Rows from block 1 of the decoder of a small image autoencoder, named by matrix and row number. Rows with one number belong to one channel. Each number is 128 + 32 x the weight over its row's rms, rounded and kept within 0 to 255. All counts start at 0. After the name is the row's rms in percent of the matrix's.
After each channel's rows are labels from the 100 images, of 14976, where the channel reaches its highest value: "top examples" is what is common among them. Only what is clearly more common there than usual is listed. The data: close-ups of made-up surfaces with and without defects.
# convs0: first 3x3 conv (decoder.mid.1.convs.0.weight, 144x144x3x3, standardized in use, each kernel summed), inputs 0-143
# convs1: second 3x3 conv (decoder.mid.1.convs.1.weight, 144x144x3x3, standardized in use, transposed, each kernel summed), outputs 0-143

convs0.108 081 [227 133  82 139 100 146 132  95 229 123 151 153 138 146 179 137 164 119  92 115  96  91 139 133 140 168  76 123  83 135 138 173 129 122 147 167 247 141  95 159 169 130 155  94 112  83 105 137 111 129 131 103 107 116 149 153  61 134 114  76 139  54 102  97 126 114 140  97 107 123  79 144 171 157  97 115 118 140 140 100 122 114  88 129 106 140 108 116 125 120  89 130 121 122  85 130  87 106  39 134 141 145 153 144 105 134 155 178 143 156 168 157 120 135 132 180 157 107 120 136 158 163 158 143 137 156 130 138 186 152 177 183 138 102 105 143 193 118 145 146 131 184 104 131]
convs1.108 091 [162 125 151 119 157 142  64 153 107 132 105 204  83 161 191  92 143 150 113 109  53  51 118 101  98 110 130 132  81 173 144 152 152 143 110 105  86  98 112 170 121  30  96  88 110  79 125  46 117 142 158 202 105 146  91 120 132 131 189 127 124  80 156 113 149 126 199 103 127 160 112 138 208 118 116 133 152 129 145 122  90 100 125 143  54 108  80 120  80 123 148 129 150 122 100 139  73  75 120  83 148 160 151 118 143 114 132 149 108 132 146 178 125  90 133  99 167 134 108 131 122 119 116 169 162 180 142 104 169 154 134 129 117 121 137 102 132 143 111 137 113 122 102 109]
top examples: woven cloth; specks; carpet

convs0.31 080 [ 82 118 189 108 106 165 117  92  93 223 160  87 131 134 135 126 108 175 108 159 137 120 148 150 139 122 102 110 181 111  69 106  84 114 114 181 142  77 118 110 157 106 141 131 156 204 137  92 121 103 172 102 111 107 187  81 118 123 126 167 129 119 111 177 162 144 104 109 129 128  72 161  86 126  91 126 147 101 181 153 140  94 136 115 117  50 131 135 136 101 138 131 124 111 132  76  94 107 149  94 141 107 143 137  91 139 197 103 125 143 148  65 140 120 118 121  57 156 102 174  92  53 122  78  88  65 161 138 164 123  91  98 110 121 135  97 126 164 137  95 140  86 131  72]
convs1.31 106 [150 145 109 102 161 136 113 134  25  84 139 166 160 113 140 135  88 118 146  94 128 159  98  89 168 109 128 130 170 109 113  58  74 143  96 101 114 116 124 118 137  97 135 126 120 180 107 131 102  97 106 116 114 114 178 146  52 154  81 110 126 116 133 164 145 148 102 133 130 145 116 146 108  82  52 175 147  56 199 155 122 133 149 140 119  99 130 121 151 124 116 132 151 124 130 142 123 221 168  97 136 120 136  85 115 140 148 110 154  90 182  96 205 124 132 107 163 151 174 161  74  58 116 103  99 129 138 147 132 147  64 133  88 126 141 151  26 119 135 133 121 103 109 118]
top examples: circuit traces

convs0.106 118 [113 138 165  91 141 154 122 179 114 112 144 127 167 129 156  73  96 143 156 125 143 182 167 130 137 101 148  91  87 139 132 156 123  93 125 118 124 133 150 120  95  84 134 130 146 129 148 106 177 129   4 159  84 206  83 149 140 130 137 120 110 157 111 120 136 147 173 104 101 109 116 122 167 111 210 130  90 133 163 157 125 107 112 101 143 103  94 148 150 121 211 151 144 117 173 144 127 140 173 113 113  91 133 169 141 191 140 130 156 136 103 175  98 123 107 152 147  63 107  91 169 148 111 139 177 124 184  65 151 122 157 122 144 174 185 133  96 123 110 150  24 132  92 132]
convs1.106 097 [169 143 126 131 167 166 199 125 182 179 169 139 118 123 114 122 146 141 111 199 148 112 113 159 130 180 171 154 166 121 146 154 111 126 199 214 152 136 138 182 129 110 140  56  98 128 126 126  96 147 115 121 154  57 120 144 164 152 151 105 129 131 117 129 109 210 124 169 116 146 107  88 133 165  89 124 128  89 115 114 143 134 163 119 111 144 155 123 163  60 129 109 160 130 133  65 158 107 101  50 167 113 127 129 131 125 138 103 136 152 162  95  80 120 104 127 163 120 137 191  85 162 145 156 135 139  98 130 136 160  97 120 185 129  72 140 199 132 161 153 133 148 203 176]
top examples: bright spot; leather

convs0.73 083 [151 188 137 105 142 109 158  88 153  96 123 105  94 133  96 132  89 149  99 113 120 148  81 207 132 162 148 131 182 137 103 129 108 140 164 116 146 148  57  63 125 127  86  35 150 149  99 178  71 126 156 140 164 236 131 135 170 117 115 132  65 142 128 106  90 134 114 157 137 149 142 102 154  88 161 140 160 152  63  97 114 122  84 153  94  95 155 122  62 108 122 157  87 138 139 185 118 153 110 152 178 125 160 150 160 122 117 128 135 126  75 136 153 115  63 121 179 110 101 147 135 107 130 154  45 118 154 125 192 142 110 128 144 140 113 168 128 155 122 139 124  95 144 118]
convs1.73 104 [ 93 140 135 118  74 132  75 131 179 122 141 131 130 125  93 107 162 122 125 129 144 115 147 178 150  89 136  82 130 155 104  78 125 130 150  57 150 153  56  76  96 109 119 125 161 145  87  84  95 106  87 111 108 116  74 180 139 147 106  72 106 105 136  35 158 184  95 146  34 114 180 116  65 136 136 125 111 136 114 126 115 138 131 138 101  93 134 133 105 102 162 179  98  48 123 126 129 167 133 111 130 159 114 161 117 165  59 135  88 125 103 113 163 136 101 123 124 155 194 157 134  87 123 129 140 143  95 109 129 138 139  96 102 151 129 194 168 162  81 135 157 106  62 137]
top examples: circuit traces; scratch

convs0.116 102 [177 124 167  93 125 167  82 143 140 103 167 142 121 136 131 132 141 134  60 117 113  66 125 173 104 147 128 105 104  94 126 160 149 147  92 172 142  64 111  92 147  94 166  90 154 150 130 124 154 121 136  92 110  98 107 119 137 152 179 120 167  94 135  78 129 168 167  90 141 155 117  94 127 156 118 137 145  95 110 156 120 117 130 116  88 159  92 152  41 117 119 134 150 164 119  73 101 112 101 133 101 134  96 129 103 132 201 168 163 145 120  86  58 132 132 165 146 132 117  59 152 223  84 128  68  59  99 126 116 132  67 134 157 174 138 140 167 143  83 153 132 114 138  48]
convs1.116 090 [120 152 125 131  88 163 148 191 145 111  96 176 143 119 137 134 104 107 134 125 129 128 131  97  95 125 141  88 123 147 120 125 101 147 138  77  82 152 122 156 155  80  73  65 117  96 121  62 131  86 130 199  85  97 124 152 142  67 130 145  88 100 112  89 207 133 125  38  91 168 107 122 191  96 124 144 134 105 112 125 120 107 104  93  86 102  95 172  62 117 150 125 117 120 115 112 147 135 114  87  11 166 145 110 107 154 154 106  91 132 108 141 194 130 145 161 134 136 180 155  78 136  84  71 203 119 139 137 145 177 121 110 142 136 151 105 135 120 135 124 128 112 102 112]
top examples: carpet; leather

convs0.61 088 [175 132  72 139 138 149 110 163 106 103 113 170 154 141 134 104 110 164 167 159 169 114 147 117 115 168 171 114 152 114  86 174 124 126 186  97 123 134  44 105 110 135 147 121 118 147 145 112 127 110 153 127 161 112 125  87 135 130 118  52  79 135 105  92 125 142  92 106 103 151 151 111 185  63 173 130 134 120 175 132 168 130 106 152 101 118 142 141  95 134 116 141 141 103 118 207  71 109 185 146 128 180 111 178 111 161 116 155 156  98  86 146  60 128 122 143 141 123  97 151 126 170 137 101 158  63 105 123  85 190 119  88  50 132 111 167 127 137  98  93 148  70 174 215]
convs1.61 103 [111 143 155 128 121 122  87 100 119 129 158 134 133 120 149 145 175  99  78 142 169  97  81 122 113 146 159 141 126 151 159  84 112 136 172 127 169 132  60 132 115 126 106 110  94  71  91 129 101 112 133 141 171 135 102 109 125 156 132  32 122 146 129 103 153 207  47 115 109 104 185  93  86  99 153  93 127 134 153  71 131 192 187 155 115 141 148 137 102 189  88 158 201  36 125 169  84 206 136  98 115 131 140 104  70 144 137 149 118 175 133 147 117 140 123 142 123 114 150  76 118 144 125  75 122 134 106 126  91 155 158 110 112 124 134 117 191  98  87 133 123  90 111 147]
top examples: bright spot; wood; leather

convs0.85 090 [140 132 129 134  92 174 147 103 134 125 106 112 108  86  94 120  79 127 104 148  84 150 121  60 110 140 140 134 168 131 144 124 135 106 112 154 122 130 147  64 208 174 106  63 155 144 179 139  87 168 164 156 163 162  78 106 118 118 157 163 112  71 157 105 116 129 134 126 179 143  84 132 159 134 149 141 130  95  93 138 138 111 167 139  59 100  74 140 122 102 113 174 166 114  97 174  91 171 127 138 162 109 105 128  16 111 154 149 192  94 154 152 155 167  83 132 156 123  84 115  90  37 127 135  94 128 141 173  97 115  87 138  77 113 113 144 139 131 164 161 165 131 139  97]
convs1.85 097 [135  70 106 108 166 143 103 121 183 119 131 153 115 168 140  92 125 141 110 115 129 109 117 152  91 138 157  99  83 169 108 110 110 113 112  31 183 134 111 130 130 147 160 128 145  61 103 150 204 135 117 139 114 100 144 130 121 137 117 128 132  91 113  84 170 147 171 139  48 139  80 124  31  89 122  98 149 170 122 101 132  91 127 148 145 122  97 120  72 167 110 107  72 189 143 169 188 126 140  84  95 141 141 194 120 127  86 190 110 154 110  92  81 198 143 108 162 165 142  82 112 130 105  96 145 136 117 116 115 143 123 105 121 131 138  95 162 152 165 139 126  74  85 173]
top examples: bright spot; circuit traces; wood

convs0.54 083 [ 46 130 127 119  98 144  25 129  84 106 114 128  90 161  77 122  56 135 133 100 116 141 114 124 173 110 122 139 131 136  98 168 146 121 194 112 147 110 139 147  99 140 144 136 147  80  76 128 144 138 159 118 133 181 101  90 100 107 149 149 127 108 136 135 139 119 133  88  99 100 134  75 120 136 124 132 133 133 134  84 148 148  93 126  98 119  98  91 129 131 137 162  62 183 129 185 103  97 144 108 134 156 175 167  54 127 129 134 131 120 138 169 107  99  64 161 168 160 135 141 142 157 161 161 216  82  88 165 132 101  96 176 134 134  99 174 113 140  46  55 150 160 155 159]
convs1.54 095 [ 82 151  98 163  22  95  45 107 123 128 150 125 147  99 145  76 110 106 138 126 158 115  92  79 148  92 175 117 135 165 128 127 171 150 131 150 134 143 103 119  97 196  71  77 142  69 130 169 105 150 142 129 163 144  97  98 109 153  90 125 144 135 143 138 121 206 122 154  64 127 197  72  84 118 165 101 135 169 143 105 106 163 152 145 104 107 115 106  71 121  98 106 117  66 137  86 119 156 142  97 148 110 149 110  87 138 129 144  87 135 129 136  49 153 122 136 147 136 182  91 106 155 164 168 154 147 136 116 147 137 140 124 144 120 120 154 194  81  66 116 120 157 115  90]
top examples: woven cloth; scratch; circuit traces

convs0.79 080 [ 86 118 110 138 148 120  76  70 200 106  90 140  28 137 113 135  90  92 131 162 147 163 133 107 121 159  75 133 164 121 186 155 162 146 135 102 207  66  28 139 178 167  99  90 124 117 121 127  65 155 161 165 144 123 149  84 146 132 129 144 100 105 109 108  93 118 120  99 140 121  93 124 151 134 148 133 141 107 124 204 131 148 126 136  88 163 134 120 104 102 106 122 146 107 119 178 131 162 140 180 144 110 131 151 143  76 179 195 164 122 161 112 203 144  75 116 127 147 122 178 115  89 156 129 119  79 128 151 148 157 110 132 162 129 132  83 134 122 187 135 136 151 130 162]
convs1.79 086 [ 84 128 149 112 151 128 129 157 148 119  81 126 132 167  56 162 136  95 144 147 140  81 139 149 118 101 153  96 105  93 115 102 170 113 116  34 143  83  98  74 127 115 146  72 142  94  87  92 119 107 116 129 112  83 111 109 126 108 118 122 110 170 112  83 155 166  80  94  84  73 112 136  47 117 130  84 139 151 128 177 123 118 126 130 154 138 106 112  45 140 127 116 105 111 132 143 129 146 115 132 125 149 123 173 151 202  76 160 141 156 157 124 166 153 171 143 114 162 153 166 168  91 125  48 139 191 195 115 160 115 118  50 147 131 154 135 173 156 156 151 137 124  87 179]
top examples: bright spot; woven cloth

convs0.21 096 [ 84 150 144 175  82 133 166  92  98 141 107 142 120  95 185 160 125 140  65 146  87 158  92 122  99 129 122 118 144 100 144  83 141 138 100 226 122 109 159 122 159  76 147 129 148 118 181  67 116 133 167 175 122  45 119 117  71 144 126  78 111 125 126 106 130 151 100  88 174 130  75  94 133 166 100 189 172  76 112 172 116 112 188 135 160 112 171 111 127 106 116 132  69 159 169 116  76 117 158 148 152 120 168 140 110 132 168 158  79 124 112 129 126 136  96 162 134 132  87 106  91  91 144  85  67 146  79 136 132 155  52  88  82 140 144 121 112 129 125 148 139 138 146  94]
convs1.21 091 [104 132 112 126 104 164 101 164  18 129 170 114 148 106 138 108  94  98 107  85 154 130 121  99 114 140 113  94 110  84 126 111  69 148 117 164 163 114  93 115 138  92  98 122 176  93 108 113 133  91 109 128 147  63 162  90  89  84 100  88 139  55 148 117 105 171 104 153 142 149 123 163  97  90 120 153 139  67 160 101 130 119 160 101 166  91 136 139 185 117 143 115 129 172 131 155  52 178 124 124 100 142 168 109 128 125 185 108 143 127 141  55 120 143 119 146 135 129 143  99 149  56 164 104 115  94 130 127 117 127  92 110 103 102 194 117  64  41 141  91  89 134  75 120]
top examples: circuit traces

convs0.125 121 [159 150 172 102 120 146  91 170 144 115 160 110 134 147 156 101 132 143 140 175 151 167  93 156 147 120 164 148 130  96 155 167 108 118  76 125 140 112 145 136 137  74 149 172 218 101 114 103 164 132  95 116  62 139 126 150 176 146 144 125 104 150  75 131  88 179 151 129  93 108 135 112 171 129 208 136  96  80 188 164 119 135  87 112 167  91  72  93 130 124 135 145 154 158 110 176 139 144  96 126 121 132  41 138 137 199 161 192  83 137 144 109 145  66 124 121 167 102 145  65 112 149 162 141 191 135 155 140 140  92 127 111 144 180  55 151 110 161 116 161 147 135 102 130]
convs1.125 105 [145 142 134 128 163 125 105 114 158 139 108 163 137  97 104 126 111 138 166 178 131 173 158  71 149 120  87 156 119 116 111 157 166 130 132 131 170 149 115 119 149 169 162 166 144 169 138  43 103 158 110 100 114 104 203  96  96 131 115 131 121 188 137 145 142 111 192 135 130 150 192 129 214 148 140  90 107 166 202 189 149 120 104 112  93 194 156 133 113 109 137 103 158 162 146 108  95 130 141  89 135  74 118 137 156 144 129 128 151 101 157 165 146 149 111 141 158  93 120 110 147 207 152 106 100 157 100  79 104 190 179 141 140 173 138 175 199  84 152 151 135 114 114 197]
top examples: carpet

convs0.112 086 [181  87 141  77  79 155  98  18 164 139 148 166 143 123 107 118  99 135 132 158 128 108 129 153 164 114 158 162 146 198 208 144 167 145 143 125 171 130  88 126 148 136  82 115  95  95 134 110 107 119 119  99 107 137 108 133  88 108 106 123 130 200 110  80 135  63 183 144 163 152 150 152 103 172  61 139 157 153 121 129 158 153  93 115 154 117 121 137 105 129  48  95 134 101 133  80 112  68  88 143 124 132 138 122  77 105 128 173 163  69 113 133 195 136 149 133 181 122  98 147 124 102 116  83 172  82 106 150  93 152 137 160 135 116 123 174 136 110 136 117 122 116 170 185]
convs1.112 101 [152 101 102 118 137 175 153 124 118 110  83 212 117 153 156 121 118 115 158  96  88  63 115 180 144 106 143 175 140 147 147 153 119 107 105 120 129  43 168 142 145 138 102 125 146 153 194 112 154 119 144 192 109 171 113 135 178 106 152 116 141 149  94 144 132 101 199  82 124 160 125 170 143 106 138 113 122 153 115 116 116  94 140  85  82 149 108 115 145  47 172 109 133  88 134 112  70 112 140 125 117 208 144 153  48 167  79 121 161 119 148 107 122  90 151 120 106 104 144 169  97  91 156  82 123 187 134 112 118 207 114 178 115 158 145 123 167 164 138 110 142 108 104  71]
top examples: bright spot; leather

convs0.40 113 [ 81 143 110 115 145 155 138 117  82 175 111  99 108 137  98 118  53 107 141 148 126 163 120  92 134 123 114 181 117 152  67 147 145 129 124 133  92 170 106 173 151 170 164  91 116  81  54  98 154 161 108 138 136 116 167 132  71 134 104 157 120 218 164  41 139 108 155 187 137  95 183  79 127 105 105 116 148 112 121 158 130  95 119  94 111  99 117 175  76 150 138 142 123 139 177 190 106 118 113 127 139 111 116 177 164 127 132  94 157 152 105 139 137 129  56 150 114  85 145 132  80  62 138 108 164 153 138 113 198 142 101 166  63 107 157 138 185 124 112 154 116 134 136 154]
convs1.40 100 [104 127 132 175 131  82  61 145 109 125 139  34  80 137 108 147 140 148  68 154 141 133 144 125 142 144 136 138 172 115 161  96 122 117  75 130  91  92 107 135  88  94  98 171 102 151  74 116 133 169 142 117 130 196  56 129 160 140 137  93 140  94 134 174 106 159 132 101 121 110 133 106 154 152 137 159 112 114 108 130 150 163 108 152 130 109 100  99 144 130  96 115 121 100 102 122 144 100 110 141 145 122 128 157 153 114  87  66 164 137 116 114 106 114  95 117 185 144 161 198 127  53 127 195  74  87 168 208 126  42 127  92 162 130 106  80 110 117  49 116 143 168 162 128]
top examples: hole

convs0.44 084 [104 135 144 102  99 131 129 136  46 103 183 123 188 140 139  93 101 103 166 137 128 143 149 177 123 158 112  71 111 114 132 116 148 112  84 105  89 103  93 121 103 125 114 124 141 110 107 139 214 125 104 156 153 181 153 138  90 170 108 101 185 145 184 139 153  66 116 107 116 142 113  80 178 121 188  84 139 141 141 136 159 139 132 162 156 153  80 167 106 124 133 133 115 125 194 207 141  79 133 117 119 116 113 148 152 175 105 106 154 122  39  99 100 138 125 184 116 104 147 105 162  97 174 108 146 175 120 106 169 117 154  94  65 116 177  94 110  69  79 141  79 138 108 132]
convs1.44 091 [121 145 116 157 115  98 137 170  92 144 127  97 117 180 110 179 119  79 160 219  92 129 144 128 124 129 117 179 172  95 148 138  97  90 179 193 107 137 153 138 107 121 141 138 109 139  86 165 128  90 167 214 158 145 109 138 126 101 151 103  80 123 126 141  74 196  65 120 180 112  50 113 150 134  91 115 123 101 103  81 158 122 135 145 139 150 123 107 154 108 104 118  82 159  79 120 133 127  84 150  86 166  97 104 172 117  87 159 127 149 123 110 143 107 130 100 146 131 217 126  78  98 177 158 119  98 101 188  88 156 120 178  94 128 104 107 136 175  68 132 141 142 122 123]
top examples: woven cloth; specks; carpet

convs0.13 074 [133  57 192 173  90 151  56  69 120 128 168 118 149 166  96  96 114 152 139 147 110 107  83 117 105 150 149 114 148  83 101 173  78 151  83 181 117  98 113 126 146 124 116 117 119 136  93 148 140 111 167 139 165 164 129 110  83 149 137  87  96 155 103 211 115  81 105 103 146 185 205  96 172 120 175 158 148 149 117 131 145 163 138 217 159  99 158 101  90 123  46 133 100  87 126  87 132  76 122 164 160 156 137 116 124 125 120 185 106 115 123 134 146 119 112  85 169 133 136 157  88 113 153  96 165 131  96 164 137 179 116 138 186  77 104 123 116 133 117 106 123 143 109 137]
convs1.13 095 [131 102  87 103  88  85  84 117 127 114 122 100 162 137 128  90 130  27 188 129 149  72 157 109 135 134 137  86 146 108 135 175 137 126 141 131 129 121  98 147 118 158 103 144  94 202 117 143 118 126 133 226 130 172 144 114 120 127  90  49 168 131 110 113 205 139 113 108 159 110 104  69 130 149 154 129 113 147 148 143 100 118 138 187 153 173 119 134 130 169 145 134 129  72 156 116 157 152 114 178 124 135 107 159 181 144 142 179  85 137 140 169 162 164  74 117 175 118 223 102 123 105 131 148 107 172 136  78 135 158 143 160 148 172 123 152 189  99  99 123 142 147 106  93]
top examples: circuit traces; bright spot

convs0.75 089 [107 147 133 145  46  90 115 144 158 156 172  89 128 144  87 101  99 121 115 159 159 128 149 101 132 127 133 153 136 142  71 110 129 105  93 123 159  63  93 144 115 115 134  38 155 119 141 143 166 107 191  73 169 169  97  89 125  85 209 197 146  77 165 133  95 164 164 144 102 137 114  89  71 110 127 136 199 102 115 102 171 164 124 149  90  77  90 129 116 128 148  98 119 192 135 174  88  87 117 163 146 160 104 164  60  93 141 129 128 153 150 144 119  96 154 129 120 163 119  68 133 176 183 116 178 130 111 126 112 111 140  93 141 124 125  98 156 139  88 153 118 111 150 109]
convs1.75 106 [179  88 121 113  71 127  86 186 168  86 133 138 160 162 108 157 110 131 127 113 111  72 115 101 123 119  87 123  99 181  84 100 109 138 128  82 143 142 112 125 123 209 149 116 178  93 139 114 138 100 113 163  92 140 112 146  48 150 151 141 148 116 138  65 134 125  92 120 108 163 121 128 118  67 108 122 124 145 103 115 122 110 141 113 113 119 112 116  72 160 121 118   6 154 129 146 140 151 146  81 122 126 143 156 135 160 132 155 112  78 115 100 173 121 152 175 177 119 180  96  82 156 142 132 220 165 164 115 103 143 148 111  69 139 162 114 149 163 133 116 120  93  35 121]
top examples: woven cloth

convs0.69 077 [ 35 121 115 127 133 137 102 130  25 198 137 177 163 161  91 136 158 151 111 125 147  70 146 164  87 111 114 128 136  73 143 125 159  71  66 118 162  89  68 153 135 139 162 143 152 145 144 110 120 180 167  88 149 133 133  98 140 145 163  84 163  96 145 122 115 114  83 119 131 134 124 136 127 107 100 150 131  76 124  90 156 124 120 129 102 196 196 170 121 129 130 145 172 123 113 143 168 102 184 120 144 223 147 133  80 107 115 132  92 125 119  89 116 103 119 114 104 105  69 106  79 133 100 133 172  94 133 153  78 101 109 118 135 101 126  64 158 131 169 120 152 112 159  90]
convs1.69 087 [104  81 121 144  96  96 132  94  85 133 136 130 127  80 125 173 109 118 107 201 146  93 130 125  79 108 122  75 103 108 107 136 138 107 142 142 165 121  74 125 121 185 162 141 138  95  60 166 119 125 119 105 102 102 132  77 101 115 170  86 226 143 138 115 116 124 128 146 119 132 176 182 133  75 157 130 128 123 177 117 132 134 142 149 152 146 117 128  90 225 103  91 153 169 111 181 120 138 147 154 125 139 138  99 104 130 175 220  94  98 107 109  98 123 129 130 107 106 110  68 188 146  81  65 152  89 110 143  83 121 116 155 139  89 126  82 131 120 180 161 168  66 137 149]
top examples: specks; wire mesh; circuit traces

convs0.63 086 [136 159 150 142 100 173 100 112 101 216 118 151 126 121 118 141 128 163 121  96 145 164  95 122 110 116 143 108 132 122 146 107 100  98  99 143 147 187 107 136 132 112 105 103 145 101 172 134 116 163 128 168 182 112 155 104 146 130 140 110  83 183  88  77 128 127 164 144 113 181 139 102 255 127 126 171 101 138 137 113 121 107  70 122  99 164  96  95 126 167  95 155 162  72 118 137 128 132 137 147 109 189 105 110 112 153 153 106 139 145  64 164  97 122 136 145 162 133 122 114  78 228 134 142  96 108  72 139  68 109 159  68  77 107 122 132 161 123 100 114 134  65 141 158]
convs1.63 098 [158 133 170 133  95 122 155 127 108 189 101 158  82 137 166  97 146 151  84 143 166 137 122 146 117 161 125 120 152 159 113  68  94 112 125 139 179 158 134 195 125  59  93  74 112  46  75 121 104 111 135 160 146  95 124 133 118 110 155  95 157  86 163  99  96 144 121 158 108 129 139 137 103 157 135 139 151 125 145  93 120 121 166 111  59 158  72 119  78 139  88 164 204 122 143 141  92 180 119  94 144 115 108 167 128 123 170 141  95 168 190  89  94 150 136 105  90 144 118 114 102 226 131  86 126  92  91 135  84 132 120 103 134 136 138  88 123  87  78 117 151  50 118 167]
top examples: woven cloth; specks

convs0.143 103 [186 144 189 140 126 167 117 173 173 103 145 149 149 151 110  91 120 116 111  75 116 153 164 149 137 153 142 117 107 124 118 117 165 154 114  84  73  98 137 122 104  58 151 128 142 158 144  59 164 120  53 208 119 211 116 179 135 132 119 135 140  97 128  94 125 123 163 113 119 113  65 168 141 126 150 131 101 113 141 164 133 175  77  68 136  80  84 125 105 110 177 135 128 119 171 117  71 130 158 157 116 104 130 150  99 156 125 147 182 130  60 128 103 134 111 127 136 143  96 118 140 125  92 128 122  95 202  56 190 118 147 114 174 190 121 138  84 149  89 155 116 142 125  94]
convs1.143 083 [155 168 142 180  95 114 213 132 186 173 142 171 156 135 130 142 162 166 133 167 104 169 123 150 168 153 143 196 189 134 161 173 122  96 175 185 114  95 165 122 151  92 125  82  93 119 124  98  97  95 115 168 174  98 100 175 133 123 127  81 118 141 124 135 123 168 159 152  95 142 137 136 124  94 102 130 130  94 121 173 130 130 142 122  91  69 166  85 122 140 128 149  69 120 131  59 130 106 131 130 141 104 124 145 134 102 133 123 119 121 118 112 172  93 158 105 171 134 152 118 101 180 106 124 155 143 105 106 146 147 233 126 197 133 115 131 146 151  90 121 127 146 225 199]
top examples: bright spot

convs0.6 075 [162 101  89 135 162 121  92  98 155 230 148  96 125 135 115 140 114 160 140 165 168 140  90  77 136 109 147 131 151 133 114 171 140 142 118 165 107  73 112 162 109  86  83  46 109 133  85 178 128 123 158 103 156 110 107 138  83 159  97  89  94 158 135   3 107 110 125 147 127  71 104 166 169 160 119 171 128 168 145  98 189 126 120 131 193 136 148 111 147 165 101 118 118  92 104  75 132  98 113 161 138 142 129 125 129 128 191  90 144 125  99  89 138 142 123 116 169 148  93 117  97 177 128 160 105 121  99 190 139 163 183 134 163 105 118 148 164 135 113 117 145 154 185 118]
convs1.6 084 [109 111 140  89  65 116 126 150 130 142 102 135  97 139 164  87 122  81 190 118  94 112 140  91 132 109 125  91  63  95  79 173  90  83 105 128  70  93 135 197 124  97 141  89 126 127 165  82 143 108  98 150 114 157 140 131  65 167 139 167 168 112  92 140 134 105 156 101 147 135  67 172  62 149 165 176 128 168 131 167  92 113 158 104 158 168 107 120 144 138 165 145 156 110 157 153 130 149 135 147  87 110 143 144 173 181 124 108 122  57 160 136 114 167 131 110 153 105 107  96  66 142 117 115 144 130  81 103 175 131 194 164 168  86 175 160 100  47 137 134 145  91 106 104]
top examples: circuit traces; bright spot

convs0.78 086 [ 89 158 175 111 134 128  85 123 139 174  79 133 138 146 120 191 112  92 134 119 138 151 148  88 195 171 108 120 151 191 102  80 123 105 108 121 127 136 110 161 122 158  61 133 153 157 118 121  88 135 186 153 112 160 142 157 101  98 119 185 153 101 107  78 125 107 140 181 125 160 135  71  30  90 128 159 155 135  67 142 161 142 107 156 112 121  64 121 148 113 148 164 156 125 105 167 154 172 129 146 158 112  87 166 142 112 130  98 150 141 123 139 160 180  86  99 128 132 100  90 105  32 142  66 113 131 101 145  88 154  76  92  89 135 107 115 116 153  89 137 118 165 134 192]
convs1.78 089 [140 116 113 134 111 146 137 125 171 117 106  81 144 185 138 111 128 112 187  97 113 135 128 125 146 123 146 114 105 190  87  61 115 125  91  70 149 101 114  99 116 158 143  98 185 124  97 158 194 124 119 120 135 123 150 143 118 204 117 149 128 138 109 126 132 149 133 140  91 177 143 137  95 133  97 139  81 189  83  93 100 115 113 135 154 135 169 132 138 100 150 138  90 146 118  96 187 134 145  89  96 168 128 173 103 116  66 123  91 174 180  38 164 125 117  68  90 129 192  83  88 132 148 154  96  71  82 113 115  95 141  93 155 116 110 169 126 165  25 127 119 163 123  92]
top examples: woven cloth; tiles

convs0.57 085 [176 176 134 165  78 166 176 148  25  41 107 182 115 151 148 132  88 132 102 130 128 145 105 189  99 147 128  84 166 104 110 143 125 104 104  98 110 101 122  70 143  90 150 129 127 108 147 153 103 203 125 122 109 107 109 123 233 165 135 117 112 146 126  78 123 109 144 160  80 131 113 131 135 133 163 112 121 115 118 111 112  82 117 109 132 211 159 166 100 109 101 135 117 140 102 176 101 119 138 135  86 143 156 108 133 153  99 128 151 123  78 124  57 100 146 146  89 121  71  98 151 159 102 118 134 117 139 141 120 130 190  71 162 116  81 188 140 153 114 123 169 141 131  92]
convs1.57 104 [ 76 173 123 147 100 161 150 123 113 156 155 214 125 123 119  79 131 119  74 160 182 133 111 149  94 142 162 108 129 128 140 123 145  97 169 177 141 180  99 122  94 107 115 123  97  76  44 165  82 133 123  79 147 107  82 118 162 117 139 107 114 139 151  77  89 170 109 160  62 105 158 138 101 130 145 139 112 168  84 143 127 165 134  83 170 132  87 114  90 162 133 183 104 103 126 135  99 169 132 151  52  98 122 107  82 135 155 161 112 146  66 126  61 139  86 121  91 147  99 100 106 134 110  48 162  94 129 114 140 136 171 136 124 129 151 157 157 116 161 162 147  81 174 178]
top examples: circuit traces; specks

convs0.105 089 [ 88 140 115 145 154  93 124 178 106 149 155 129 140 157  90 125 114 138  91  88 159 167 129 204 160 147  79 164 119  67 125 123 154  79  74 107 150  56 161 100 132 128 137 137 168 106 146 195 162 122  91 121 117 143 130 100 189 105 128  85 122 151 134 111 188 131  91  91 140 129 155 219 128 149 145 100 105 120 148  96 172 126 111 136 124 196  75 183 138 111 147 123 114 111 135 100 130 109 145 105 135 149 141 134  95 144 129  48 136 187  53  98  96 107 175 133  37 103 122  74 136 155 102 112 140 108 123 101 123  99 160 113 137 154 147  47 108 120 159 112 133 122 140 100]
convs1.105 099 [115 156 116 147 141 117 190 103 166 196 150 130 172 122 133 191  90 171 152 144 138 184 144 126 150 183 133 167 146 132 150 105 153  91 176 118 176 136 117 140 144 100 113 164 124 120 141  85  80 110 121 131 113  71 132 107 157  96 144 160 122 113 112 120  86 133 111 156 198 148 138 213 146 181 163 101 121 154 122 123 134 178 110 111 133 174 134 101 172  94 114 117 121 168 120  54  78 205 120 159 140 121  82  73 142  99 137 166 121 102 145 126 133 127 109 133  66 139 104 121 101 153 132 131 169  69 139 161  23 133 109 127 103 133  80  84  90 135 185 131 150  86 123 104]
top examples: specks; crack